{
  "wave_channels": 64,
  "optimizer": "normuon",
  "orthogonalizer": "polar_express"
}
Rows from block 4 of a small sound classifier, named by matrix and row number. Each number is 50 + 10 x the weight over its row's rms, rounded and kept within 0 to 99. All counts start at 0.
After each channel's rows are labels from the 100 clips, of 14976, where the channel reaches its highest value: "lies over" is the class under the peak. Only what is clearly more common there than usual is listed. The data: synthesised sound scenes: up to three everyday sounds over a background. In brackets: how many of the 100, against the usual share in percent.
# c30: last pointwise conv (model.blocks.4.c3.0.weight, 256x256x1, standardized in use), inputs 192-255

c30.195:50 50 34 54 50 50 50 50 61 43 62 37 50 60 50 36 50 40 52 91 67 50 29 50 50 50 57 50 50 50 41 50 50 50 50 50 40 50 50 57 77 37 53 36 70 50 33 50 72 65 37 50 61 61 50 47 50 50 50 40 47 50 50 42
lies over: barking (37 vs 0.6)

c30.180:50 50 50 50 50 50 64 42 50 50 50 50 51 49 50 54 50 28 32 55 34 48 45 50 41 46 22 56 24 60 69 40 50 43 50 29 44 24 50 50 50 50 50 45 63 50 71 41 20 38 50 50 52 50 31 47 50 52 09 40 55 37 50 24
lies over: phone ringing (45 vs 1.6)

c30.8:50 50 50 50 50 50 50 50 50 50 53 49 50 50 65 53 34 49 50 48 51 50 51 50 56 50 41 52 50 39 43 50 50 41 50 50 60 50 49 43 54 53 50 50 50 58 45 46 50 50 55 46 46 50 46 50 50 50 51 50 50 60 43 50
lies over: glass breaking (53 vs 0.9)

c30.41:50 30 50 96 50 50 50 50 48 57 50 50 36 50 50 50 50 55 30 50 50 47 53 42 36 50 50 47 50 50 50 61 59 36 50 50 51 50 50 50 50 50 50 40 43 46 50 42 28 57 56 50 60 44 53 75 50 50 50 41 50 50 71 89
lies over: meowing (52 vs 1.4)

c30.167:47 49 48 10 47 68 50 15 50 55 35 68 50 50 50 57 58 36 45 50 25 68 82 50 39 70 50 50 49 80 50 67 49 75 46 50 50 76 55 42 50 46 50 34 50 50 42 50 18 50 34 50 50 50 50 75 44 50 46 50 31 34 50 54
lies over: hammering (80 vs 0.8)

c30.216:51 50 66 64 50 71 50 56 67 50 50 63 53 50 54 35 41 50 51 50 50 56 50 47 50 44 50 50 50 50 50 65 39 14 57 50 49 99 37 52 38 50 19 43 50 50 50 50 49 35 44 46 41 43 24 30 50 50 40 50 58 47 38 50
lies over: whoosh (81 vs 1.3)

c30.35:50 50 50 83 50 50 70 50 50 50 50 21 41 47 27 59 42 34 50 32 50 50 54 29 53 49 81 40 74 52 50 50 66 50 57 55 50 20 50 50 52 37 50 50 63 50 16 51 61 50 69 50 50 45 45 50 50 56 51 42 71 64 51 39
lies over: spray hiss (46 vs 1.3); glass breaking (32 vs 0.9)

c30.190:50 50 50 50 31 60 35 50 50 44 50 50 50 46 50 49 38 91 50 72 50 50 50 50 50 50 50 50 61 50 50 31 50 50 30 57 49 50 50 50 26 50 50 50 50 50 50 56 42 76 50 33 57 40 69 88 64 50 97 50 50 50 75 66
lies over: footsteps (57 vs 0.7); frog croaking (32 vs 1.3)

c30.60:56 48 50 50 70 50 50 50 43 46 53 67 42 50 50 50 62 43 50 42 50 50 26 50 83 50 41 50 50 50 50 50 36 59 50 50 18 50 50 57 50 53 76 69 50 42 50 50 50 50 50 50 45 43 39 48 54 48 50 35 50 37 50 60
lies over: fly buzzing (57 vs 2.2)

c30.156:60 37 50 45 50 50 28 40 50 50 50 50 50 50 50 50 46 50 50 55 34 50 57 36 48 52 38 74 58 50 50 50 50 52 50 50 57 72 50 66 50 35 50 50 50 44 50 60 45 59 51 45 50 50 50 37 48 50 51 72 41 17 59 50
lies over: zipper (64 vs 1.1)

c30.76:67 50 55 50 23 50 50 70 50 50 50 28 50 35 39 61 50 42 43 64 31 66 50 50 44 50 27 57 47 50 50 55 50 43 58 37 46 59 50 65 50 50 52 58 59 50 50 52 63 50 50 52 64 50 50 50 50 50 50 50 45 46 64 51
lies over: barking (51 vs 0.6)

c30.27:64 50 50 52 50 65 66 42 21 57 50 50 49 59 50 28 63 50 39 51 50 50 50 50 37 63 50 43 50 70 50 50 50 50 50 50 71 35 68 57 50 31 29 63 50 50 43 50 50 51 39 50 50 50 71 50 75 67 46 50 52 62 36 89
lies over: beeping (77 vs 0.9)

c30.7:42 51 37 50 50 50 50 51 45 25 25 73 44 50 64 50 65 89 50 31 40 50 50 50 50 55 38 53 50 56 50 50 50 62 50 54 73 50 49 54 50 50 45 50 50 57 33 50 61 35 59 50 50 25 50 61 50 50 46 28 50 50 50 50
lies over: glass breaking (64 vs 0.9)

c30.98:50 57 50 50 73 50 50 50 50 50 51 50 50 50 48 50 50 39 31 72 65 50 50 50 50 70 45 72 70 55 31 50 39 50 50 48 31 50 50 67 50 54 29 50 60 50 77 50 46 50 50 50 43 72 37 53 50 50 50 47 50 50 49 57
lies over: explosion (39 vs 1.7)

c30.200:37 50 50 50 50 46 58 50 50 34 60 50 50 58 74 50 50 50 27 66 28 32 50 50 50 57 62 50 53 45 32 50 65 44 49 33 24 43 50 23 46 50 38 42 53 50 50 48 36 19 44 59 50 39 50 45 50 50 69 56 50 52 50 50
lies over: speech (27 vs 1.2)

c30.119:68 50 57 50 56 50 73 30 37 36 64 50 50 50 50 50 50 65 58 51 30 50 50 50 53 50 50 43 45 63 46 50 48 50 50 46 50 50 65 49 31 75 35 46 57 50 41 59 34 50 50 37 50 62 31 59 50 50 50 46 38 27 50 24
lies over: knocking (50 vs 0.6)

c30.237:50 58 63 65 50 58 45 43 50 50 70 50 50 50 76 53 51 58 25 55 23 50 49 53 91 50 35 42 64 50 50 50 37 50 50 44 50 50 35 40 50 65 50 50 50 50 50 50 50 50 35 50 50 33 61 50 50 54 38 38 40 06 16 42
lies over: ball bouncing (51 vs 1); knocking (30 vs 0.6)

c30.80:50 50 50 44 09 50 27 50 49 50 50 50 50 50 50 50 50 63 70 50 53 45 50 50 63 24 50 27 50 36 50 20 50 50 37 85 50 50 50 50 39 53 50 50 44 50 50 39 50 50 50 24 36 50 32 55 50 52 50 50 62 66 70 50
lies over: spray hiss (33 vs 1.3)

c30.140:50 58 68 50 50 67 50 64 50 44 50 50 52 59 50 56 51 50 11 50 36 57 50 43 71 61 42 66 21 50 50 50 42 50 50 48 61 98 50 50 56 50 50 33 46 47 41 50 54 44 50 50 61 50 46 26 50 50 50 45 50 50 50 50
lies over: whoosh (100 vs 1.3)

c30.17:50 53 37 50 50 78 50 50 67 53 50 50 32 46 50 44 36 32 28 50 50 52 35 27 50 50 39 50 48 69 59 50 50 87 51 60 47 63 48 50 21 50 50 64 73 50 50 34 69 31 52 50 55 68 65 44 50 38 58 53 50 99 50 39
lies over: howling (100 vs 2.1)

c30.33:50 50 50 51 77 37 66 50 50 50 71 50 64 50 41 50 50 50 34 50 42 50 50 51 50 23 50 55 58 28 39 40 50 28 50 32 52 50 50 50 34 63 50 50 50 60 50 77 50 50 50 50 43 66 42 75 51 42 50 78 50 47 50 41
lies over: car horn (25 vs 1.1)

c30.36:50 50 50 50 85 50 70 65 50 50 43 50 56 50 50 49 50 50 50 50 32 50 50 50 92 70 50 57 59 65 50 96 50 50 72 34 36 33 50 50 50 87 67 50 44 68 49 50 35 56 50 53 50 23 50 54 47 54 50 50 36 61 50 50
lies over: coughing (26 vs 0.8)

c30.184:33 50 50 63 38 50 50 50 50 50 44 50 55 55 49 50 50 51 50 42 50 50 55 42 50 50 45 47 52 44 55 50 34 50 50 50 49 42 71 50 32 20 50 50 47 50 65 50 50 50 50 68 42 68 72 38 24 46 62 31 51 50 47 50
lies over: laser zap (62 vs 0.9)

c30.155:49 50 50 50 50 58 70 50 38 64 54 50 50 50 53 62 75 50 57 50 50 50 95 50 50 50 56 50 50 10 50 49 60 40 50 61 50 18 53 50 40 48 40 50 50 39 30 47 77 50 62 50 73 22 42 23 50 50 54 38 50 37 36 75
lies over: water drop (62 vs 0.4); door slam (30 vs 0.3)

c30.54:56 46 49 43 58 50 81 27 50 50 50 42 50 57 50 50 49 74 50 36 43 74 56 50 55 60 50 54 50 13 61 49 65 50 50 64 36 50 50 87 50 50 48 43 38 50 31 60 50 59 53 50 50 49 50 15 40 51 44 50 50 50 64 51
lies over: barking (43 vs 0.6); zipper (29 vs 1.1)

c30.172:43 50 43 59 50 50 51 50 61 54 08 22 41 51 68 50 50 50 50 50 50 59 38 50 50 36 50 30 41 37 50 50 50 54 54 50 50 50 50 57 25 50 64 65 65 55 50 46 28 65 50 50 50 57 50 42 46 62 34 50 50 50 58 72
lies over: footsteps (29 vs 0.7)

c30.64:46 49 41 53 50 66 61 42 50 34 50 50 50 50 56 50 57 50 50 37 30 43 34 60 47 50 50 51 50 37 50 36 50 63 50 50 32 68 50 68 50 88 42 48 33 50 77 50 37 50 43 50 50 47 50 50 34 50 48 33 37 45 50 27
lies over: phone ringing (59 vs 1.6)

c30.127:50 50 50 10 50 42 50 21 39 61 35 34 40 50 50 50 50 43 70 67 26 50 68 80 39 61 50 47 62 50 50 27 65 41 48 50 53 41 50 86 64 23 48 43 48 50 30 50 50 50 50 46 60 50 49 63 50 64 38 34 50 50 50 50
lies over: barking (54 vs 0.6)

c30.58:40 57 46 50 43 75 50 43 46 68 50 50 50 51 50 50 78 50 79 45 50 61 51 50 50 57 45 50 50 75 50 50 50 48 50 50 50 76 50 50 46 50 50 40 50 50 57 50 50 27 38 50 50 71 27 28 39 76 43 32 42 97 57 50
lies over: howling (64 vs 2.1); water drop (27 vs 0.4)

c30.173:47 50 50 59 50 82 69 50 53 38 38 50 50 50 54 50 50 57 50 50 39 50 50 50 29 50 42 50 50 50 50 50 50 50 50 60 52 50 50 53 51 27 50 50 50 50 49 50 61 77 61 50 58 50 58 58 50 59 50 50 50 50 74 50
lies over: glass breaking (28 vs 0.9)

c30.99:63 50 53 50 50 50 28 65 63 82 50 50 23 50 50 50 50 50 73 63 36 45 68 50 38 69 50 41 35 37 50 50 41 50 50 50 50 47 39 46 67 50 50 50 50 51 45 50 43 38 17 70 80 70 50 60 50 50 50 33 57 50 64 50
lies over: hammering (87 vs 0.8)

c30.71:50 50 50 52 50 50 36 53 50 31 50 47 35 25 48 50 50 50 50 50 50 74 31 50 50 35 59 47 40 50 50 50 59 50 52 50 50 51 55 30 50 50 55 50 42 50 40 50 50 72 50 50 59 82 76 50 33 50 48 50 50 50 50 33
lies over: car horn (62 vs 1.1)

c30.148:50 50 52 50 14 68 50 50 50 50 50 50 50 50 50 58 50 50 71 50 52 50 69 45 39 50 50 16 50 36 26 50 50 50 50 53 59 50 47 44 50 50 50 50 43 66 79 50 58 50 50 50 50 33 54 49 50 50 50 57 50 52 22 75
lies over: zipper (45 vs 1.1); meowing (30 vs 1.4)

c30.15:50 50 47 28 50 25 54 53 50 50 43 50 50 50 50 50 47 50 50 50 50 50 50 53 59 50 33 50 50 50 50 28 50 50 50 63 50 59 50 41 50 50 36 47 50 50 57 40 53 36 49 50 50 50 50 50 50 50 28 50 40 50 50 11
lies over: knocking (26 vs 0.6)

c30.29:49 50 50 50 50 40 29 50 50 50 50 57 50 32 50 50 50 45 56 50 31 47 50 63 50 79 50 41 43 50 50 68 49 74 51 58 42 50 35 50 42 50 50 56 34 50 34 16 68 50 50 61 50 50 70 50 41 50 54 63 50 36 50 35
lies over: fly buzzing (57 vs 2.2)

c30.213:50 50 56 56 50 82 62 50 62 50 50 50 44 50 50 48 50 38 31 29 52 35 50 56 53 50 49 50 50 67 50 50 50 50 51 50 50 50 35 38 50 50 31 42 48 50 50 50 47 50 45 50 50 62 50 50 50 35 20 50 29 50 30 61
lies over: doorbell (38 vs 1.7)

c30.194:50 58 42 50 65 50 50 50 50 50 34 50 50 46 29 50 25 50 47 50 36 50 53 66 47 61 53 34 54 34 50 50 64 50 50 48 50 50 38 50 50 50 48 58 48 69 58 50 50 50 50 56 50 50 49 45 60 36 50 43 66 69 44 52
lies over: bird chirping (32 vs 0.8); laser zap (31 vs 0.9)

c30.198:50 50 50 38 50 50 50 24 50 49 50 41 33 45 57 43 64 68 50 45 37 82 50 50 50 56 50 42 50 45 50 50 50 42 61 54 63 42 50 58 50 48 50 50 50 50 50 50 24 50 43 59 52 50 50 66 50 39 35 50 50 50 64 47
lies over: bird chirping (56 vs 0.8)

c30.217:50 40 37 50 72 64 50 27 50 75 17 78 44 50 44 50 50 60 50 50 50 52 58 50 50 50 40 50 54 50 50 50 49 36 50 45 50 61 50 94 37 17 42 50 50 50 50 50 52 44 50 50 50 50 42 39 50 83 23 51 50 30 22 44
lies over: door slam (52 vs 0.3)

c30.142:50 50 50 50 50 50 28 50 50 56 52 50 50 50 50 50 45 50 50 50 33 47 50 47 53 42 50 50 50 54 55 50 50 57 40 52 50 50 43 50 47 50 50 50 32 25 50 50 50 50 50 64 74 50 50 50 50 39 50 50 64 50 50 37
lies over: water drop (53 vs 0.4); door slam (25 vs 0.3)

c30.118:72 50 50 55 62 50 47 67 50 50 50 50 50 29 39 34 50 48 50 50 17 51 50 51 46 57 34 57 68 63 50 74 56 50 50 59 50 29 50 50 50 38 45 50 28 46 50 50 42 50 50 66 74 50 26 50 53 50 50 50 68 32 65 50
lies over: barking (39 vs 0.6)

c30.252:50 51 50 50 59 50 50 40 50 48 44 50 50 34 57 50 49 64 50 50 48 50 74 72 81 50 71 50 50 50 42 50 34 50 50 43 58 50 44 50 34 28 50 72 50 52 50 76 33 50 50 42 50 67 60 32 50 37 51 46 50 51 38 40
lies over: ball bouncing (70 vs 1)

c30.144:48 39 46 16 50 92 39 51 52 71 50 79 37 46 45 54 57 63 27 50 48 54 50 61 50 50 49 49 50 50 48 50 50 62 50 52 57 50 53 50 75 41 66 50 30 48 50 50 45 33 39 50 50 50 50 50 50 71 50 50 76 41 60 50
lies over: hammering (89 vs 0.8)

c30.161:54 46 50 50 41 40 34 58 50 50 63 50 50 63 54 50 50 51 50 19 50 50 48 50 50 50 30 50 50 50 50 50 49 64 50 71 71 50 63 63 50 31 77 50 50 50 25 58 87 50 50 50 53 50 50 74 36 50 54 50 50 50 99 50
lies over: thunder (89 vs 1.9)

c30.86:68 50 50 50 50 62 50 66 55 47 50 71 70 50 50 50 32 46 42 50 50 38 50 50 91 24 50 42 46 50 64 35 50 62 50 57 26 50 60 50 50 50 30 74 17 50 50 83 50 50 40 56 50 62 34 46 50 46 50 59 67 44 50 50
lies over: beeping (43 vs 0.9)

c30.1:50 50 50 50 50 50 59 55 64 56 49 56 50 50 50 34 45 22 70 22 50 50 28 51 62 50 54 33 50 50 47 64 50 63 59 48 62 50 50 79 43 75 40 62 50 21 50 50 50 43 50 50 50 50 53 37 38 13 30 50 50 50 50 50
lies over: car passing (41 vs 1.7)

c30.78:41 63 62 50 50 50 62 46 58 50 50 50 35 35 49 39 35 18 59 34 50 50 50 50 50 50 58 50 50 50 40 61 88 43 50 50 67 38 47 50 35 50 50 37 31 34 44 26 50 50 39 62 50 50 43 50 50 50 39 50 50 56 50 50
lies over: car horn (25 vs 1.1)

c30.122:50 50 50 63 76 40 50 50 65 50 50 56 50 56 68 50 50 50 50 50 50 38 22 50 69 55 50 50 50 50 41 50 50 47 42 50 50 50 70 50 50 68 50 50 50 52 20 50 50 31 45 50 65 50 72 22 61 50 46 38 60 50 51 66
lies over: coughing (73 vs 0.8)

c30.220:49 58 60 50 63 52 36 69 50 53 46 50 47 56 56 50 50 41 44 61 30 50 48 50 50 50 53 70 68 61 36 56 50 50 31 50 50 50 46 34 38 68 74 50 50 59 50 59 62 37 50 50 50 50 50 50 50 41 50 36 50 48 50 50
lies over: coughing (42 vs 0.8)

c30.28:68 50 50 27 52 60 50 41 50 38 45 50 37 50 50 50 50 86 50 78 33 69 61 39 46 50 50 50 35 50 52 66 50 50 50 53 48 50 50 50 50 66 50 50 38 65 50 50 50 54 50 57 50 50 50 63 50 46 66 66 50 39 39 61
lies over: door slam (60 vs 0.3)

c30.233:50 50 66 50 66 50 60 44 50 50 57 39 51 56 35 50 54 50 71 29 50 67 40 50 54 57 71 50 26 50 54 50 50 49 38 69 33 56 51 78 61 62 50 50 50 50 50 69 18 50 69 50 50 53 50 32 40 38 50 50 50 49 41 21
lies over: zipper (63 vs 1.1)

c30.62:50 50 50 50 50 43 63 50 50 80 41 50 38 41 60 50 63 69 50 50 60 70 50 50 50 50 50 64 46 19 72 50 50 39 50 50 56 01 37 58 50 32 75 45 50 50 50 75 82 51 74 50 63 50 50 29 45 48 50 50 50 50 28 21
lies over: spray hiss (46 vs 1.3); water drop (34 vs 0.4)

c30.224:36 50 50 43 50 50 50 38 61 33 50 50 53 50 47 59 50 88 53 49 55 39 59 25 33 54 45 50 50 35 67 50 50 50 43 60 47 71 49 59 50 50 50 50 50 75 50 32 50 45 50 50 50 50 50 38 50 50 50 50 50 67 31 45
lies over: speech (41 vs 1.2)

c30.165:32 50 37 29 58 50 50 50 27 50 50 57 57 39 13 66 68 63 46 50 24 50 47 50 50 50 61 69 50 34 50 50 70 42 50 71 50 71 50 46 46 50 50 50 50 50 28 61 50 69 65 50 58 50 50 56 50 52 62 50 50 50 61 30
lies over: car horn (82 vs 1.1)

c30.141:50 68 36 50 55 50 42 50 49 57 52 70 58 50 52 50 50 26 50 50 50 50 50 31 50 35 50 44 50 74 50 50 48 50 50 50 66 50 55 46 50 50 50 50 24 50 50 50 54 50 50 52 50 50 50 47 50 50 60 43 61 25 52 42
lies over: car horn (32 vs 1.1); door slam (25 vs 0.3)

c30.22:50 45 43 53 67 50 50 48 76 62 50 34 54 66 39 50 50 00 50 50 23 50 50 50 36 27 50 50 50 86 50 50 50 51 50 42 37 37 50 50 47 50 50 50 50 50 50 58 51 50 50 44 64 50 50 68 50 62 40 42 57 50 50 17
lies over: car passing (38 vs 1.7)

c30.120:31 73 59 85 50 50 76 69 50 50 50 49 50 43 44 51 50 50 50 50 50 36 50 30 54 50 82 63 50 76 72 50 50 15 50 68 50 50 31 45 50 50 50 53 50 35 50 60 50 50 50 50 47 54 50 50 50 50 53 54 61 50 48 76
lies over: meowing (54 vs 1.4)

c30.235:50 66 50 38 50 68 50 55 50 42 23 57 42 50 30 65 86 57 38 50 50 54 50 50 38 42 51 48 36 50 49 35 50 50 50 50 70 50 50 50 51 50 50 45 72 55 50 43 36 46 55 51 61 82 50 53 51 33 46 57 52 50 37 60
lies over: glass breaking (53 vs 0.9)

c30.57:50 50 33 50 42 56 50 50 50 50 70 50 57 50 50 42 50 73 24 42 40 50 47 43 50 50 42 45 43 60 50 53 71 67 50 50 50 63 50 50 48 37 50 50 50 50 50 50 50 50 53 50 50 66 50 50 42 50 50 55 48 71 88 50
lies over: thunder (91 vs 1.9)

c30.145:42 50 50 60 50 62 63 67 50 50 53 38 47 46 50 50 42 17 87 29 42 50 50 50 67 48 50 22 36 57 44 52 50 50 50 55 32 24 41 50 64 64 49 47 38 38 37 63 50 50 51 44 45 50 45 26 50 45 71 50 50 27 20 50
lies over: car passing (81 vs 1.7)

c30.43:53 35 50 26 50 62 54 50 35 50 70 59 50 50 48 41 50 24 38 21 81 50 50 50 74 36 50 50 29 50 50 50 49 45 50 50 12 42 34 50 81 50 34 50 50 49 70 50 50 50 77 50 52 30 40 51 48 38 24 61 39 35 31 70
lies over: doorbell (28 vs 1.7)

c30.179:37 50 38 30 68 50 57 50 50 48 32 50 56 40 50 49 53 50 50 50 37 50 48 40 25 56 56 60 51 48 60 61 42 66 50 40 44 26 50 41 39 32 61 72 37 50 63 50 50 59 50 50 50 53 38 72 49 30 50 65 50 84 32 66
lies over: fly buzzing (84 vs 2.2)

c30.4:50 60 50 50 69 50 54 45 50 96 50 50 50 49 50 84 50 50 50 50 50 56 45 54 59 41 33 50 50 54 50 63 49 42 50 43 50 50 51 50 50 50 50 50 50 54 51 50 50 50 50 50 50 50 53 50 46 50 60 30 50 50 49 50
lies over: coughing (34 vs 0.8)

c30.197:50 50 50 32 71 70 57 79 31 46 60 50 50 50 49 50 50 50 05 39 50 63 40 65 59 50 50 59 50 69 67 50 59 68 50 73 36 50 60 50 25 50 49 51 60 50 50 51 50 50 63 50 50 50 51 50 39 50 42 50 50 50 64 50
lies over: thunder (99 vs 1.9)

c30.94:50 50 39 50 50 47 50 38 50 45 50 42 41 69 70 51 40 75 50 50 50 50 47 51 50 50 47 08 71 32 50 50 50 55 56 50 50 71 50 50 51 50 70 51 55 50 55 50 50 50 59 61 66 50 64 45 41 34 50 59 43 27 43 67
lies over: spray hiss (39 vs 1.3)

c30.176:50 50 50 48 50 63 64 49 70 50 42 41 50 55 50 43 40 43 50 50 38 50 50 50 50 35 50 49 19 71 52 55 80 50 52 99 48 50 50 41 63 50 56 35 50 19 50 50 50 50 69 54 65 86 47 51 50 55 50 39 50 70 50 36
lies over: spray hiss (75 vs 1.3)

c30.124:49 66 71 54 56 39 55 33 40 28 29 52 50 59 38 19 50 50 56 71 75 50 50 44 50 50 50 50 40 28 50 62 50 50 39 50 50 50 62 50 43 45 49 45 50 60 50 48 37 50 52 50 40 85 87 66 44 22 50 50 41 42 62 50
lies over: frog croaking (64 vs 1.3)

c30.113:50 57 50 50 50 33 49 50 50 50 50 63 50 50 50 74 50 33 50 50 50 44 61 49 22 72 50 68 73 51 64 64 50 50 63 54 35 50 50 88 50 82 46 50 50 54 50 50 49 33 51 50 50 50 50 50 48 50 50 50 40 60 50 50
lies over: barking (51 vs 0.6); explosion (31 vs 1.7)

c30.137:54 50 50 50 71 50 64 50 50 58 50 72 61 50 12 63 55 53 50 50 25 50 51 50 41 65 43 50 67 50 50 67 50 50 50 50 54 50 50 50 61 49 53 50 50 50 50 50 50 50 50 50 50 50 50 95 37 48 17 50 53 49 50 59
lies over: laser zap (46 vs 0.9)

c30.106:50 44 62 59 48 58 50 54 47 32 50 50 46 50 47 71 50 50 40 59 50 40 73 50 41 61 50 50 50 35 50 50 59 73 50 70 50 50 51 50 50 79 64 50 50 50 71 50 32 50 50 35 48 50 49 50 52 50 50 50 50 46 34 54
lies over: drum roll (86 vs 1.7)